A small text-conditioned image diffusion model, trained from scratch: widths [48, 96, 144].
Rows from block 9 of the text encoder of a small text-conditioned image diffusion model, named by matrix and row number. Rows with one number belong to one neuron. Each number is 500 + 40 x the weight over its row's rms, rounded and kept within 0 to 999. All counts start at 0. Numbers have three digits each.
After each neuron's rows are labels from the 100 texts, of 14848, where the neuron reaches its highest value: "tokens" is the input token at the peak. Only what is clearly more common there than usual is listed. The data: rendered landscapes of hills, water and sky.
# fc1: MLP up (text_encoder.blocks.9.mlp.fc1.weight, 384x128), inputs 0-63
# fc2: MLP down (text_encoder.blocks.9.mlp.fc2.weight, 128x384, transposed), outputs 0-63

fc1.180:455534464566448521514533467513432522498506471542474448446468529499530520463485496441502514496447552503448446487491459425502506590529574453473538535562478520562481522493508468467462472454503542
fc2.180:526506521433560483476467555479532459524502570450531554565498485490466459553498493548484496518528452491561576519484541563506503433486472518541486464457520503460505484484487524504538489557482457
tokens: "night"

fc1.21:453497481567460507498428537442559484470519519524498519523513478414441584521451546507503494466500515492436577531551492480451468456483524517539608469459482511512542470486524486461490524468543453
fc2.21:505507511405561486484576465513443471494479497488491489463458532579509389470535461500456536523542467540524403521430516488557515521513501528463422537543509490473412558492476487538490454515496562
tokens: ","; "by"

fc1.100:463587476541543457557479523411515482514520441536517507493453519510493476495518479514567488441577551535599567485460497523511569491474578466483523563500554507444489523467489501496500507499520475
fc2.100:462440523454412540489517434547483502431495546532529531558567451468494551548516464481455520526388478409412466512536526487476496524478440487505512471484488499493502506544530547506502436518532482
tokens: "dunes"

fc1.346:505447497492457493445483456467531444536519445602479525579513457507487560515467523550403501466563542467482503442519466497491554484492529532527512468533440520513466513448559535501554468540487574
fc2.346:489558522538558460551518534524436529418478544446515507388503529468556480464524423488543510504460497521522481574463555442496437464489450491469507530456552455496521503564447483513439521438463408
tokens: "slopes"; "<end>"

fc1.197:403422510508493462449492580549529510498539508458477542527465572497487468497464569450440506515496509564501441546583496471499457503516525517478515491560566530493463534475407569538465453501538464
fc2.197:510487524527480434470497443442524483506479470478552482474506502501454525524476453514539513534524519525470538596529519489579495521542506477536462410492547533489545536445543454504549505508483583
tokens: "noon"

fc1.355:548538451486551538471505501426435495479508530479411492455520508461477490517565483478529488558556562465480496680469522503515526460461486515521517469449589516518432488499516447531501464474486536
fc2.355:521513438486586527503511546456461487511467522444448510423527532537498556491507442526473522487518579534494494559465459471487492446522517478518502487431549506587527524564478458484531447489515515
tokens: "slopes"

fc1.29:442468448480523538480502549473535489482537595522440508471528475514514532565543519457536506496538457506540530586466497465457494426547563495518511540491479526450472503418547536517491534467476505
fc2.29:558552563538484482540547442522491518529488404488514484504457553479479492461465474514477492496460498530428438421541458509554544582459437540488460453521510459495491502568443463473542476533510446
tokens: "night"

fc1.237:502485540502482425518520547507541476547464424573554508505517453574480475528420456554488458453522537518562470571511503511472473499500525538497506465496500556446385458466531490484453509524465499
fc2.237:483517565496482465534542504473464445521457486492534525513488466575490493480458473534479475484445449491492461454521586484479488456492504496493541492508521529456427455497538487524495575571498469
tokens: "dunes"

fc1.170:448551528565478498436505548465541563556513517553492570493474570501551450519492536463412517477488503507511538520476449492400524518497492497421491582520532462520502550557521483467477402532500479
fc2.170:497501575519564448478469480532528438521448457462534464469438524510498440505510426440525549533454550517541589518502521517512536518566485484511527474484542514426505490516500550456414418566494493
tokens: "peaks"

fc1.157:462467534553486504523490505507409491441535463504488518526455503485556510528521542549488461544492475480552487531436516505447466518502477477475455533546497546513427574447536444492517443518500483
fc2.157:492510485469492463544497538507544529650537526467524532487491489452429487481489546511561532462515532459499465510565477444556537481520500526484569497481476479500538437543475577549580514484496488
tokens: "sunset"

fc1.297:433397490621573462511470579514534446558545487489495502526566525532567481478547559427515508511466537473505508427452452495546460479495512464522504475524481477488520514505465504491512527486503457
fc2.297:523539505501423513496456490452465551485459506501503552500456465496436534570540475556499492523476489493466447544500463462453512485495491567459531499465510572584513438533494496530508412509485530
tokens: "sunset"

fc1.88:466431540510505484550497519470468506549538480612512550514528509502532532511454560434507546492504472477511508490546502479525521429523446479552529481508478420530428462448503531485487447433469510
fc2.88:543581524499505514473506446550516505432447509455455472446490504527487467485511430567481481507530558543516482531475528552474478552488533519487503479479501546470581538589468486506480524553541482
tokens: "hills"

fc1.103:444475530501454486463520480475535479485553506567529529564469527572432540557509531468516461475488495495517562515518445443452500462504461562493566412469483451453444478423470531439519512489487562
fc2.103:521532460486571513514467503521440534508445513483467523450527452410530415450495477520464548524580496520494417479489542595537472530514526453497447553508534518512574529509536477566485467494510437
tokens: "by"

fc1.102:510546487482505491567534487482531479480491483530460451482440498470505512550483474509490506555465454503546522588482431482456505443430474452505479553468531480469484441469485431452520544459495528
fc2.102:443472515536503505491480497499479503562497539488514568494531506520463453505531554500469504507546529507435461437537581553513505549516492517481542440521487527530466525482507574530475435531546475
tokens: "mesas"

fc1.245:417526444431487485538527418549470481541571511429461423498521552460504519507504469523518512473504533479530452545507456476445578528470581548525498521504535483471541494460544453533562487485425474
fc2.245:541507517554576529452498560416505520469486519564536599497517507552456489530478546435516501512510505477505504451491528486562433504520410461476514492478444512500458523531468538514449524520560488
tokens: "in"

fc1.259:428541489518515533523413561533538457423570513523500441489506464505453615497529471497498486504510506426589521549485458507497464434438414510507556537506531418523538472508465457517518571536527438
fc2.259:549458492488482446477612430453424524562477450497500541503507523493495448517466516508498532542491501535434477443490526495501527561552574520531484472519437562478483517510545542451457409445504561
tokens: "in"

fc1.319:376581458530494486513482488574484517533511520504423468540490497489561403531538479469450552522513506549459501460442491509518507543492517477537475427560468514548470510456514463491485564492572498
fc2.319:567419542495468516456503490476520455430460434486526500495472488459512582516484562509551496512501523468515480517548503482395508483548504482499551513475443465429581544525414532530533486464502571
tokens: "overcast"

fc1.226:481587524452437496522448476505461476572505457581458613517547474528493442478549522520507495416483493467534424486514491585478492488541459541485563396504511531472500521531524520517541540490475562
fc2.226:518481459470479529509437514481532493593540507562454516473513582486553513442494490515576444460522478474446493528514512504435468526510484543435567452530489502467505503564487527482461487510454594
tokens: "at"

fc1.264:540517512542509473492538560517508461568514464496580491496428469546482482543458421510457498445459497493554429520564457504471418525508538521488486491545482547465419441493526447435572441557451463
fc2.264:538508554510438440530532503529529472504477474490566512521411514548559509490441445551469494450484477469506457525527521448456474520485503562454451493529480502496447413441511483476477472532499490
tokens: "volcanic"

fc1.275:522485481528560520488500443515473472484508535505482575497460442540451487439579508491574544507539453533522429449476441515428528464504486461509524514495572470471512499511484511429508539513534506
fc2.275:476517513444447504522513568486483522529492479497456452484538557476534487578434482469438441543481528451508586516514593473531473515508518531527483511492418539526500525453541536527491447483477486
tokens: "fog"

fc1.210:472449509499492442469508557475532449505439451539548520526485511485525424532469468496444474477477511547566461557495525518496459466528528512505443473547545570470399460440529557462510485551473511
fc2.210:497531569498455538592530500496478460527525433462486470496518497456474498521491552549476492531507498461474513419573541522515535513571469503512544525501489475422466469519533463573428606463460483
tokens: "noon"

fc1.338:479514536544541451458507489491485529542504505508501558490414576561578445549434543472504480509514484440536510500473442518422514521487489480486553571541531510510488547529509504551428388513465522
fc2.338:485505560531468489473528511482488546511477420547480537458433589479547494502510519463499481487526497507531591526476527491465547497506457513531595467456518537460558509518547571491435412540435473
tokens: "snowy"

fc1.270:517474527492502477551514507507487497544554460483433453462512557463531584515529461488436425490522449495565525535488470504521462513491517462500527560430467478525510547514475515485485538483512523
fc2.270:484520500527515532481519461523515482449459538539546528570458461538440435479468534504532570498467579480424452498486539496456536466484455555505517441540528494441485469471522471490519454536484475
tokens: "alien"

fc1.181:589523464532575518516490490480440442547584441497520522467440522495465483500490463471541495421440520456490560444498572530568532508458479472489446536557524507470479472501453517451534529558524516
fc2.181:405506513455428491494533533506528540466431581551465474550611484514539534510534520470472509589565461519475453562479408501455529497517518499468552448435479498505544524565557457571475523496487493
tokens: "at"

fc1.377:494552565519539506556487464545499516507495517408466477486465464553551457461480491492460454501534503495532457462518438465452551521514476534483526562516485515535456523465464489633423471493551427
fc2.377:498447479430463528407569588494500444544506537526497528501562532452480479521472482529492563491497445496465489468556512524535391513430493464564486450456482520529520515472457409522558562428495492
tokens: "sky"

fc1.117:543523523502465552403502505528451501501477471423499546511516480551437475535444571489421544487523485431498565516533480502437538493501493512582590586504483531518448492445502492464488455544504498
fc2.117:461496464498528463581480451449529492468545539531510469504506537513530499470553460506544474504491472547524419512507442502556442502447450495415395443514519452476529521501537514558500489478504465
tokens: "at"

fc1.195:481520530590530558545531529472522475519490455474455487523520526476451441519463501442527558439521484508561454500521487516498464435525530463516483479557507516534460524471512497442522506497451476
fc2.195:510496446456483482498488468488447459509576485501448474462446427527538490500509565557465530615473511478533512482506514474410563538482504530535511463463540502498493415565485494490494519478535473
tokens: "in"

fc1.332:507575478515457486494544548533475471442563539555434434553502547505489526452473493473473438474480522477541554512528467510434474466487550414519553501562548466549514529455558474486511504561548508
fc2.332:470407520491533491510464471484508523572436479429575575499498454486511472568538490527554548533531503511452455492475503472581499529513465595478460503451481497436467491511440562539521494421461495
tokens: "rock"

fc1.60:506488485528420532527585556462496528479497425512443508474486496500424477504502533463494507432578518438534377435494498479513473533435488497526512465422585531520501404464505544445460509527505516
fc2.60:414534515503501489507455456546492515494423533530500414520520507551554448521535485511480564542514488473488554515449468573472577466544455467466500536527444506550520606455474491482484470445559516
tokens: "fog"

fc1.196:434497515528475538513553491441526450520486488488500467554457576505520436403551533505551537502488512443478530446530503446454534487491557557555486473453523489441477542460493501522462517503492554
fc2.196:532537499479510479491514510556449537488525538530526570488501434493490539584456460494435487463468497519477475585458502510519444510466440473459532525547451535574489487533465510550554475525515457
tokens: "night"

fc1.284:462489444560508457472542489511542524542585482470471468482488524474462556414447532480571567511511501558498406500489551494507466426523510498503638454523485508474530536508530470498499514444551491
fc2.284:541528438524560525516500495461535503515487498553495496477500514458492472558555603508561455506470526558460516477469531624467540506506449506490508511499499542463509460521432450531556474515471496
tokens: "fog"

fc1.333:468477564456509520485545530486510477493482462538519474522496484526476510541526492519455456512588500466560451543544559524510513557496485518471504427564531529407496478495489474407488472466496463
fc2.333:501509517541528487497453425522455541508517527468476551498497462488542497459444504465533558528443534538413509448456467489492498509497540451531499575436496483580513496498568491602511546522474541
tokens: "slopes"

fc1.382:515510517527515492518539537514562523526419466472498486540506486540457422516436491496461511518480426483521446523457385526429492527474493480531572523447535493518463589435440508516459462535504560
fc2.382:466484504462529459522430470469419484501553533557460500516532469501555524493532491491504525405497601512528451549515578497577498475499519469492509474479465480566492490540514533434574578467563449
tokens: "at"

fc1.279:513480551490564485453506540548467453492515518518508542534440468537576496466491496483513531501599449482469415507529481490477469476488592518511465600514450489516482495481456532589547509434547488
fc2.279:563493498489574568509465502541535441475570521588510554540483522457561551441504483466482548499569489510487446454479515438484505429453548505481511535442486487527531475501491522515465464440572496
tokens: "overcast"

fc1.158:494432432544536475500495534451557565531563491525461473502491467484454564493499513484442538469532544439535474511487435474479486568496554521480518528393580547499443519549489516414499488442453510
fc2.158:451559577489468490551506470571454475534427501481499487516515568543532449480500488535518513540487534557445536533456542546518536427511459443503494479573451493536511497466501495556468504505573462
tokens: "hills"; "slopes"

fc1.306:507472526495480572476516520489491485453515449487556513477477573541466504572449493499438502524449548444473529433456482490456535446488474453512521533516516502461425504501445496497461461542504467
fc2.306:495519486505508424464455440525529503498450551519439484504475451481540432423518529526582489469499428555517456569511505520537486525514512558499391489520485493522495506483549489510531611482497563
tokens: ","; "by"

fc1.131:524420457504507513512489482497567569494585476490466582520504555477455429485517504483533517461489500524473478515486483467529542451467412476478497464415544543514478551502440535481569461530472463
fc2.131:455566548496471491492535474504421462503445528504537400470497423506549538506480490536456500555534472454515538525472578535440459539556542509529502541566452457458529504470560505503423521465505527
tokens: "alien"

fc1.292:449554508551563421462541442449518499585454461507397503543421507484539552497489547459581538432544477408507505501473485481439485532461480474523482523546497481470527473576459515501484452480495513
fc2.292:487541550491544483475540446479501524500477526548463470545442467442529540571443486466502534425539448417488509475475499455446470562489448467594570531475486499396490535535547529464476466470508503
tokens: "peaks"

fc1.141:531579441511462413494430482548528494496550542457483555518497493453487543509474481457430496407456554529519446551516422524411522418492559496534478432494454520488471502539510543404503524434557513
fc2.141:476404531530540558470586505463443532506474487520511480486507523580501469454527487494548554602538529477484555470455588472558508565568456500507521532509521470524526529497520454541501472536476467
tokens: "rock"

fc1.273:451468547487499491468498529438524475519586509499506478511510568476521452467508522513441534468454522557484511489535559491446507553505554504524451514519536444485542440507467525481511560450523522
fc2.273:530511412488500488523472518492490540476496484535457558493501434489439549526463499480527448581523504477455506533487460542528488449459478478455583456497456607526443524446517460514480477540511494
tokens: "fog"; "in"

fc1.98:502416511539583490568535499478492444490435535537511530483521575496405464517456550460535489539438491522464508481485448485449565459482481475586515482496461532519517466465508535528478524412438486
fc2.98:502573446506391560438502536484503513484555442492433444474440471509538531486593450551444470494553491489564477530492506498530473509505485556448476518496531461478471516523476468483548471580561488
tokens: "fog"

fc1.118:483488539576487480524518464506517552534503407487532527422620501534499449475524449470485491521479526561552559459460471508504473537537532529493533452484564510463538511478439480543508461542493376
fc2.118:526527557514443504540483462476490529511479467484525563437595523500543505514515425381475436520508544515530518444458524469488450491524607555454527505458494470426488560436486419447511580536487446
tokens: "<end>"

fc1.325:579424499553478509585479482535544557480473464518538550473554510466394390494487507454497532548453513518473468494508457488497544449528525564504524464448517487525485501466512499512507482508495517
fc2.325:441570519448531490450512479512424481493520528503451464565426526493617560502461468538467519446487538448550535501503520489489462528570486453570482573534511550482482509460565516434481568463519491
tokens: "at"

fc1.202:468503485467558521445514499488443434474554518533467525521452448508505494517482626507511524410513503432469521540530576479479514518449547444530499553519437493548551452534515466470521521489445491
fc2.202:520498473518469427514507528488535523521467518479533454465600546483499517505518404510444491554534526478507470488472458510554525511499484546462507476458569496412417528472453555610487510529517455
tokens: ","

fc1.314:506522499538487511449481483506503479498510554528530516482495562508465484478487456550489474499526504453545524437364528493387509543513564508488480519476500561463516517496525479514505501470473489
fc2.314:490508512489517478579495506488507489491474443449465512500516449469540511526507511481514528511442508549462496582584469475630439480496461507525554465509498463489500477501472486527520463533526530
tokens: "sky"

fc1.227:541574516481542475515489533486509510543622449450541460430553515540532517388518507494455514467485446519512502494415434523502528459518438527543503442533509518448475486455509459512488468439492496
fc2.227:506443515537493521543506504457496498507441499553467548545471501478443458595501507470531485509461547524475512508568518491481433574510462503488547489468502519519528518549451560480581556567483506
tokens: "<end>"

fc1.151:448572465516451493517538573428490503523529544570532460520465467560472524564483448524443544442488497504454399506517512471529526538447499531530497487460488463502542537507551512500515571444526453
fc2.151:515492530448440494511527458475577497526468558492517448509478486495507430595471449540456567461417508513489488546482482503538460531418502515517430522408529485508500506513522400542503535480540456
tokens: "crags"

fc1.55:463476555550443454504617555483570513492509549505463459536523529539556472532477531459485458532572501490508420508475482518469496444548481534496517446482397481496460497507466470567534459526491518
fc2.55:531505452489583535507346447547460475545549448479547527452457502424422542494480487514463523483422547564407536493500530495511501552466546471544491507514599505502531485490523511455509531483474526
tokens: "by"

fc1.312:489584453469478504506445487464488490544559532461499552487436523519503532442530534440451491477475521513546466442458572531537482525534480492527489458518555510478533512480555542532580493555488502
fc2.312:469443489470507523541534494505516512489452512488475441559504525486523474502548462554551532464499423455407491538486443516497537453457489472481556446499446522544443455507522452462459508468537548
tokens: "at"

fc1.222:546589483641538508473545472506477513499507552497452527498446513513523459476485516508543492489591442479489517514495470493402583425536480498516585493477490541501515443498475511474402489457486479
fc2.222:477384538403394511533481547569541528531505483513478502522583463479467534587511505493451520497436535517469518516505508469579446562457507558457456503467474431516507551502514472551556481490545551
tokens: "sky"; "overcast"

fc1.328:544538511460496532496481520520518482497593544445483518503454557503438495523497445489455536510488496476521517462511419495515406508498497471497519540599483522503511478448509453424547413490468491
fc2.328:501504463540480452508515508504508519468499564455517532411450588573543564517401509482497529501515556497492509473464387526447492592476508497446447455503478488521473481491466498406557430515515525
tokens: "dark"

fc1.160:475506565488478472494467412480423454542479486495504458513469498513393557523569526442508515558479471511477511525533552441481487530544498451560552523508501526503531505540409436508493469532527508
fc2.160:506498452494549520500527556495558513483541526481572519520566467472547453480436527564496459436457558531547489489483472565539525470461517546411485507501490497498417491463592548528496542499461459
tokens: "sky"

fc1.106:494543528579515493483505527575521399503499551487510544553505479501507492516508482464495530456562501500442423498454501405472480487451446497465504594472539492494491489488481549549425526448532459
fc2.106:474482509403514498448427491525457483495455498577524490483503548431522482544488527531500514580562456447440476479577520515529566457499522510450526520507458535551471581552496469543461471478533534
tokens: "overcast"

fc1.266:491484564537444509474519497504478546535527480409470498481423485546498491570490470491550597521487523454548445542565485483499541490431522470505591557508488586525534579414444543476527586500518499
fc2.266:474472437508566498557534533490507469479522522561522474491569536482455498407456490517443427518503497520463461480441498501498490470589453515557412445504504420499481444559537459562475441532490514
tokens: "sky"

fc1.134:482465550528471503444525470522451498458519518520505497523506492519471460537491552542435522554520521489505441475535515529447528482521510526467552494491505439482466513489502430484519482451443485
fc2.134:514484535424487533512513489484490472500477543516463508509567493486523490566458462505437515508523537472485500536477514523464481476479528493520559474474458497444457484572536477435481471520517476
tokens: "by"

fc1.84:431537535577410468413514535462457486535521563474485460440418537475494482495506495517540499451483501570566456514492551470435468528525553524549560498480545513557514482506562525539514548487485521
fc2.84:570509478464564497617522484501567474499477423534574544526562516484459514530495440499480494531511458483427494531485498518529561451488430520483463525487459469430437518499448474445501399556522494
tokens: "at"

fc1.114:518531448493516486485492414494465490401474545477528554485529548495545549524469567482511518603457509465496537465514510463563565505471467457506578540513522466495534509544449445498549444527508497
fc2.114:533473392475559604493479460514484536512461516508596576545463552467574457471463560485561508512484531496531530501502470462476533581466493462475498530492511518459507463522445431455536472548431508
tokens: "an"

fc1.372:524526496527515414524422468399490526530500492507485490447500440485426452519540512507500528518512564443503536516533409573462517480523449544533470446489537508499526583564475541555552441496507458
fc2.372:499512491463462557407567459574458472477489527459473508535463499504538521499511474549510509479496422483536497497464538399508522516455535468502525553522439440446475452416538508505482508490544535
tokens: "crags"

fc1.236:461475551497476547488497558520468457531527540436449478513471506522433421501516534487414589560433563511484505470523497480511504522490516539518517457479570490537500488532499441536470554511553513
fc2.236:551455489443417528501519497472488439461506502546526460523522481480516473504491430474474469499394485541452446549450515539447534423492468494466525532527471478498470510521545520523489532458566409
tokens: "peaks"

fc1.54:471502496492519414555561429490537524531521484446477479508486486449541509473547495438475505536412539503518502558592542468494510432543426501502537488552452500499515501505511544490454439508507514
fc2.54:481492469519528553428404494459463457514518554491489522495506548545426478547442554516577513469574465468476526431413460543476440574492571514484492523476520518472460516457503456511523516481495483
tokens: "sunset"

fc1.244:465499454560465468501449606473470515453491523534486461439510442495507461517503532528519494473486529483541446509572553491500517497513608486494449574490528469460532552497543538627531464490509434
fc2.244:538460493512468445430502445470543526494531521493519485464494455541500437513534427538454447446518419544454520615466477514543443532449447499523505467516534533403488515502520515513482552527514492
tokens: "crags"

fc1.280:512537497493479434456495462456421511498560523529483522461449476571540503548467458494468516527418494451550421514483450488438514491524477510510468479536505475591571486500485426481590485546552541
fc2.280:484489513521493525538505507510517457453474559524583472506596468486481468484511494507479472401552494539427544499504564512538511516499568462520548558457453482454443522505569578504436554494507460
tokens: "by"

fc1.248:440532520451514433458540540508477457552575494463486544506523517495482492479553490445544525540431543519484480477546502485498466513554471552507485478469440524485507564553500538442499476472492592
fc2.248:492511473528513535511408507454566531488453508483504466507476524484476490475479541566500515420532491488506514514459506474446504476467521435468561524521544495494463479438518475564535466480495454
tokens: "fog"; "in"

fc1.176:411509513450522539571488557440540554484572497508460573485539516500500484438519515531454460523529482537556459471434527531508509490510484546528500547500588438440529505430494474558507502461501434
fc2.176:577491501555483469426548434533458460521460497552483474480460518503504507543489508487549593495446471463444503524478458499491530508502561517456524494456430571536520490551524502465501475471535540
tokens: "fog"

fc1.8:524460489539484531555495425507483557518546488414490488496531526521470516439487483469464473497523501487492459486461486540488490579486467476507467487509508482464530521525463494457464499581501523
fc2.8:417545534471519478456552534488503481501467502534485540471479493492543466547463518525496546523539528471542572529483554479516481436521480495435525524483451496511455527448545487516539494413493502
tokens: "purple"

fc1.61:536474465475523497473521479463587459469501479521473493463463496530554507480489473441470479501515480515516561478543545479426538473507495581576498516560455511529444512435586475526528472523476567
fc2.61:461542559515504483556498490564395518535468533512545541540531490521493506496537507524488548466486541505469409537482479522578473507481480437439536467452582487450567479536395503498489500460509433
tokens: "alien"

fc1.95:492569420520495506498547492557405420515502546505524557478465513525576430542523496483509505518513480545514466548522444491508485413536524544573531486563460507426483447516511528458437475504468491
fc2.95:485405578520495506493491506443621573489493443493469438519558468521442540484474511509472477529504507504509553475468551509462529620465499439445505510430541502527539532490458487538505521518537506
tokens: "by"